config.toml
model = "segmentation model"
crop_scale_min = 0.8
arch = "unet"
widths = [64, 128, 128]
residual_init = "none"
Rows from block 3 of a small segmentation model, named by matrix and row number. Each number is 128 + 24 x the weight over its row's rms, rounded and kept within 0 to 255. All counts start at 0. Numbers have three digits each.
Before each channel's rows are labels from the 100 images, of 14976, where the channel reaches its highest value: "lies over" is the class under the peak. Only what is clearly more common there than usual is listed. The data: rendered made-up planets. In brackets: how many of the 100.
# conv: 3x3 conv (model.enc.1.1.conv.weight, 128x128x3x3, each kernel summed), inputs 0-127

lies over: planet (81)
conv.124:117121103140135160141105149145111137131141140148104086125105145107139117143146094106186143082133141135124125130116128153184130138098111136094148146133142137174142130082104154164100108107130104129131081155122148136127124119122174117134080126096086151136141099139092163141100128127137132108172121131137140099114161075137156163099132146082099126111133135133118118099140117148194087122175

lies over: ring (81)
conv.97:133100112108142124095114100122159149112124152181124150089103088105119130135130128088114124107132182121112107089130104135116134120117114151171167122077192137144122130164113122140077128160110155137114175087114145112121165128161136140130169086125115116145074118115125126142168103142144121148156102110149158139095134109100121148115128102116157132166124110103091135103149096141150104098127

lies over: planet (98)
conv.87:121135137147123108125140131161118125139101121158121129111128141142112120094136135130122134147168134153131141122126160091146128127123090131069096089174140135140103162153115149185112155108119117155100172136103158145136125112137121133132140127105145129177118132162135165204133151130122188122112113115095183133102141184158158128151107143131142155125146117153177126178148133131172155119126

lies over: planet (61)
conv.9:146141140152137142144133127134106137131126146106156155132134158178105145110150156089149155100140126058085124155107130124168137128145167130136144121120124148111126163142112122114120124121123137139113148122152159168117136123128104158101117089131100145123120069179133118145095130124127116119104144136082213123110087105180126103106069102111107156137172119107105124116137125104153146145107

lies over: ring (100)
conv.69:120157185102159112110197102144113135132112128168154137126151071134153154125134158105135123130122140082124160132168118153108116131115089139200152113155162144158103135123162129125124119142120143191149154121147118163147142108137114154109159162154126119079145177148139096097113121109157110173108137130166140125131125122145123117099117140119136087134117135128102135117119094137118126141161

lies over: ring (29)
conv.103:138111142112152158111138109119142155153113144161133111147124111138148126163155152145132134139162122085119137148130138100133181090117138144128171166226125127134145124174183114091108147139107111131118158108140163119149149096128151152164160074121123145126099156125124148086112144150116149151133165166171161168132101143117135132117125126118106111162127101148134119175130114121130113139144

lies over: planet (61)
conv.84:138137138108148148088153127091131186114135158132150124150156152121148109113095106074112137140127089089161154124124110156182156111134118135151096128132110145130103154100166085082091131142110124144145055134128113151119136117129122093112124148104125117116108160136102118129146127148131121069139127204105106121145147099143135153122125150158135102125137132141165120086115134129120142087149

lies over: planet (73)
conv.77:137107100153142132100100100150133178144108134137115119159156114136131116121134120093134142151091167056110131129115151104098163102133137145134088136072168120174133149138134144108124124147105114117120157105155098100107116132138111112140171150141119132121115080132196164159080110136180138131175103156120086141172114144140134124132146128102114126133131114150141161126133123147156121133092

lies over: ring (30)
conv.86:129176156107167130089161106139083166116122149104175146091132099188075136076143181135094135086150142107112141093119105136124130146129114115106139099111157152146080109117126124139162149113120102164119088129153187147118164126164112173137119104105132114094114127120158116121105132134149138142145146134168128111116140107111122117101123105104141120115148118171109104132121135133123104114129

lies over: planet (90)
conv.41:108105115141120126113177122160122110135186131139129121128165156112128133150104127127136148133116099128116124129136122109136170134114190142079094141142164105138119167141131107138138148179101125138104137106134117180140128105174099099076092101171124117101159117101145134147119152128120075131105136117116081138099166174094089105149150101162094138150117146133135126143148167110130126133105

lies over: planet (58); ring (42)
conv.74:091132158153150139119129142101144173121123148115102111133134099145160109101131116114136085124130147099096114136125114128147096117087169126124152103174125103150114124132141115107159148091098086142084063068135134110129133124106137156143136144075145068095122110135151145121138097109109123132165092155147127142128085141095170130122126094094141095156108166147126135124135084122142136124133

lies over: ring (78)
conv.102:112135099146124128114152112136106135115141091101121140146134135129139129126113128092088124160110147065172135132124158170123135161137163136126149118166144164157097093150108126041168122112127111111131117128108129141098148162115127117129139132141150148104038135158099080115153125135134138169082151133072127118127138075150129123159145125117157127128133140111121141128146138155130126119144

lies over: ring (43)
conv.50:112140123171102164105139131064122103134151160120141107115107147160128112135117137102092150146121126196149142114116143140139138136156139168098148121137117117126099157143123103105120152151111104130148134113155125146087150112135110130111132121164130103163187157137125134127089164147120108083128153125136132130155148204129124156149184145144154129121168108122163109100134159088103156114100

lies over: planet (92)
conv.2:109162104141137103105120136118141124106121112137148145102143138120115178112128144112149100150096171063138107137083140143132112119137125169102123117088189151098144109122163143132161142127095131155180105154172145133123138088138092124092118138191126092154137164116141113123152103130135142126159156151160117108142159062130101119115106119103163155152109125130155122120115110132163128142132

lies over: planet (50)
conv.80:131103108141140146166145113126158069120130162102106129154173134131124151100131130090146083134108107134148114127133138113102131115120080172157087126149093089122115100170132092136148164125128100117124119159145110152151106091106140151141132109188090125159130161111152165128092144100116107122169122159144152139150135110085101134158159110093130102146125133129106108153128140107117121128069

lies over: ring (93)
conv.113:168149099114137147129153121113148100097122171121147158121106117137091129115149111115151129103128152139104135155129123123100109105107149132108109174160123119144132096158143130096167144133136136184124092151167147116145079153128156112114095144101140111091103117105116146115107140141110153144069061144123142129092092133123107103172126123106122067122111101128115153095125101162157082139121

lies over: planet (93)
conv.34:150119158111139129114097129139130179139137103111094153143129098094131156115133140155072115098153128108148118095118151147126150123105122117121168165098141117073121145140119079136091113154082160113120131098111141109128137105153090131156130108091149081135127124097175163131135139143116153151142139119144126128129167118120132124093109113164153131142064153125112170141077114148128075099126

lies over: planet (80)
conv.25:120120107129154119168082137152152119100122098142137164142120094139151153130144106188085148119115136106147083077144144144108146140121141112175102138114133107191110119135116159112145136143164134133129127116133120129097117201121113158129113083128096097124126158144188131097157138113143145143107130125143134111141114090094109128132127155144138140148102160129112209102138115134125120112113

lies over: planet (77)
conv.15:103108153132128106086134097137125186146130177143150135099130093140108130090136124110141122141102112106164151089086105104109122126154165126101111139084102112127158120135175146138185127135100132110111176114140139104133118126109090113139084180098130116122128149129165140118113139134139159126142098131137137087163130155127071102143123134117106112184103109118134153100135150107153156114089

lies over: planet (99)
conv.49:154124101120130139100154120105124141136098103120132137092124126112155080089140108098117115181090150067107098131116146108106105136118116106123148138079139092117150093116116117102124123099121103139104097151113155111145078099108106115122174133126129093144141128143111112123152115145119109088148134145135107161129060098112135109167099110079109112109132087098125142116151101087127179118131

lies over: planet (59); ring (41)
conv.36:112145127137132113135123132067099175161111095188162115120161098137140146139110101107150093118105151173103151103115180161114124104138182131099183136123111171146144102148143118105143139106153121117156122162115123089105143164156112139113100122156130140149105122152132125122140109116152104150094179128143119146083138122138126115113143118134130134134114117071130177098120092111126106111135

lies over: ring (91)
conv.99:129098127108118125119147134122109123118132145119129136127133122055152099137118098139173133116112140115103091116157186117094106124149122143118107130129143070135097095130127149139160152110121105145133105107106151121097127157131074119126182109133184098143130107121111136109140128125136121136156086149135120185118150147124141142183164120088088136095112127127153125102168093154092106121081

lies over: planet (68)
conv.64:193128117099105088117111111143150080104141152124146099109117108150149135145158126172104138112096082111161124124129143138140137149173095136110124131170096133127154085131121116125134126091105106132133111130143103115098118098101112136166089133140107121129139157118080100101141112128136142155094141124119114134132103087093141176107151164126107116139102132103118211132160161145112118159121

lies over: planet (55)
conv.88:147127095134141108126101098121181158149116127125157132150106124147126168125173152115182140146142111115157105116142137089110139174134110105157157096180098144171104145127134105162140134168105114116140136107148134160135152130104113115076120153115158143133161171123144111170080123125108158146119120178147141117118081123127119090123129114114145147125126132106133115134089127153128115161197

lies over: planet (97)
conv.70:159137139104113123094140123112196158129133112111143140111123134152126133150120129129144123140102097094099134136112111133092130150136116145140135133160117156143120141142123147138117121145099102139104131084176145110156166077139153157161093112091134120145101177115117143088090139133135106116099141149156124097164104101099179136105094107117124105115120113081056077125177150136142117118111

lies over: planet (89)
conv.65:136123112138132119121172132160118093121115143135106115080118146119122120137152151082119171096143119174157120106151143144119129140119115138158148119175125119192117129126115106144153153079121146151170072138141113139145089163120150133112097113122130101153158132123133141124125121125110108100134129134114101144103136080112101129189148130111072133114104181139147125145143146122210117125147

lies over: ring (69)
conv.95:106129112131166125125137139141078103152136168128109115115137142139103166103144126096113134136172130126104152165153140083107144158121154125080131102101124116110108130117139151088168150134118139154149108099146089159129100101129062092155127156107132136086126078131095122148115115117089127126121130151144127129067132073134099114117131158128119107135168148129171095149153123178140139139129

lies over: planet (98)
conv.23:110099123172135107136114152134122121105133157141163142138171142177108110117147145162178143130131155112115121102110125117148131116135150118105190139077160151125129132127128107204135122180124149136106170104134136146155135105167115119112146119141118123074170115150117171160118133119139111142151131145116090135120141135118124086117131149131141163132118145135146067128135136143133139131209

lies over: planet (71)
conv.91:151129167116182152126109118146143152126122134142158084118131111099135121182182154133153114101149123147108123120143154139112100122094147153166178112141127113145129051126139147117129108165120115127144139093079184119132131118138103130164131134124134150101140160092101119139119121091111127123108104106154121147128125107102131123124186079114110090124119167098103118147150107156093118115156

lies over: ring (53)
conv.58:148179133102120092105132117155130112104124125143179118113094134116129150141153159113102102076137144083104120108127097145150132125108125169166179117172156128156136120143132152109149112149146141165123154108126141099151148139153138104153186118146126150151117119104127146104102116155142127178081121172116175172137124118088113161140148113106141139106128085108099117120148121110167106118153

lies over: ring (29)
conv.17:149142112179140123135146122134147157119107110099116127091134098134118134123126149126144133146110133154144141143155149169117136138125134154115117150198138114103162166184122121081108151137131152137164178152129137120146114099104139120129110114134111152080142143137148160128060139095137139115140155167133169124156163135107158135149115115131132150091111110088140117127200150130136135096074

lies over: ring (82)
conv.32:080154126146127145120184129116102136153121171108110116100109139169139122131135176115133135142116119111147100158168142148136110107108080130093145130134124157143163137124136113122124160142066119138105129109154164136132162099133137156205147150162088099124128143122129137140060133140092112092155143130101124141170141153132159166158152149111129131136135096127143122153134132076116147126109

lies over: planet (86)
conv.118:099134147116190135139138153162140124132154151152123129128145154124162133117161138160137151126123132117143130107149129110136117130144175092158205099149152136186117125146172125100157139146115138134125171139143157141155170135143096157143177123108165149110111108168111111156149152139151125146119141154115134161118115070134159125155161130127109147140119162124149130140157156129172158147173

lies over: ring (87)
conv.90:118095103168105150148103140158095171116173102141126147160126149103119120129084150158173122113103149101145092107155148118138127158111136148106132114119145123133159119125150137118163180113165124108122067109160119113137137118121092112120129175089153124122151143114139137120090096114108163080160117134135096087141164086136126138151126113111140111143146164114141073134126115122179144131152

lies over: ring (41)
conv.76:111149136091167117097132112065133061105143088134158126109120171070127112156107112147119119099123128114100142099125106115099132166105103137114094140133136126124152111178110137096127123132111140131111136151100085150132139156154235158099137140121142131124104112116120132089158132126126110112104095119121161130114118097143145136132129125150124125113115116109136087114103137148098133130091

lies over: planet (83)
conv.98:091157145119098137109135156140123120114124092103138185125165141130103140135099100123115128113109112104130136138152133119114126156141164126134140131119125135120147139093095171119145155124124131111157078155150135131114095106127059150072111146172132102153133149125130125181125144121103088108101136119155151163096085105118113143152170158089114138079150096105142097113131128086181116138131

lies over: ring (51)
conv.96:131117102141150159148177113160062081120147139138136091141142143119136101152139110104143149114125157104127130141126139136151134128160129179166118132113158136158111138083110109081131145124104151156139155075136114128115164119162109075147143135178115102126134122076080121158153109141113156104139092145108138123138136104115128169108145140120130114154142116085156115098133087146154115113163

lies over: planet (100)
conv.66:141082134137130136090119140084138147125118110098115130114101123144100138086129139109118119120159143083135179138118114108106118099134132107136104153141115101120127109114177127123127142118079123159112108120144123110156154134145109092120121112134144083121103121142180140112170120104126108170139106127128116116104096172126100107133110122134146126109123134207135124083102080179194138119084

lies over: ring (50)
conv.60:130114134101149100122168133112116143128127124157128124125158166089125082097133120120095125116084093128101121096118135144110121152116128057128143156036136117162105114110131140069147111147144107152089155105134182088091139101113109097112117119122143126111116134105123129115125090116129130132148091137131092119143124110139133124104134096138154067130144126144089142127128094166146117109109

lies over: ring (83)
conv.107:137151136092095097114139117093146091116080134118155146077122100120139093135105113125108107120104158098145112146108099135133145147168109142111099092133122159156138130084144165080148092097100110137156124123112105112151156112118150129098129161120125127128146107097103102089146127110153145111110072156143146144108129130120183180085094163101127121130117141090107143131089104116140126108158

lies over: planet (81)
conv.18:144124145119113083117126128065111159118115110094099093130112100133155165129113101135117117105119094146142098109085142123152113098104108111095132134113102113140165118130120157128139113105080126155135114133097129105139153130116152155101139072109116078120126156147146139089102094146146137105105126129113134134129142124096118135095152135144120141131079151064120174119050091129099154114135

lies over: ring (64)
conv.125:110140110121110121110110089147121160122097092163145127109102087100133156116113107145125104132158126146102137152133129141120119116132126096122138116130135132121100127120133133103133107147113148168136099132104049100083164131184131174114149163091129110114124106101093088086114106099109124145082097114134155104129169118165142139090135128115076088126133103118116181108128082144152140123124

lies over: ring (59)
conv.22:103162131148119141118173129134136152146113123128114149163129128169135147107107144131106155166085169102170079093163135168139130142123124148120113141100178186163125126110120136112159132153141134090104155117149132122130142142145094101086114157153136106122131109140152143073105152142136171141131104151141127112174113087132156152161118152145137146171131123149149160123188142135094144139133

lies over: ring (65)
conv.28:173110172093151113133160112179137144119103133144089102118137124106133122140152137154122142095144117199097131110079115122143112121121147130106117160089090147166148132116158136154130121154120120186139138116067157092110164139123094126094122123106125146148085142135122114121129133115133140113159089117146145129134117116092119129132109088154150080131108146095121157164094102161146148101147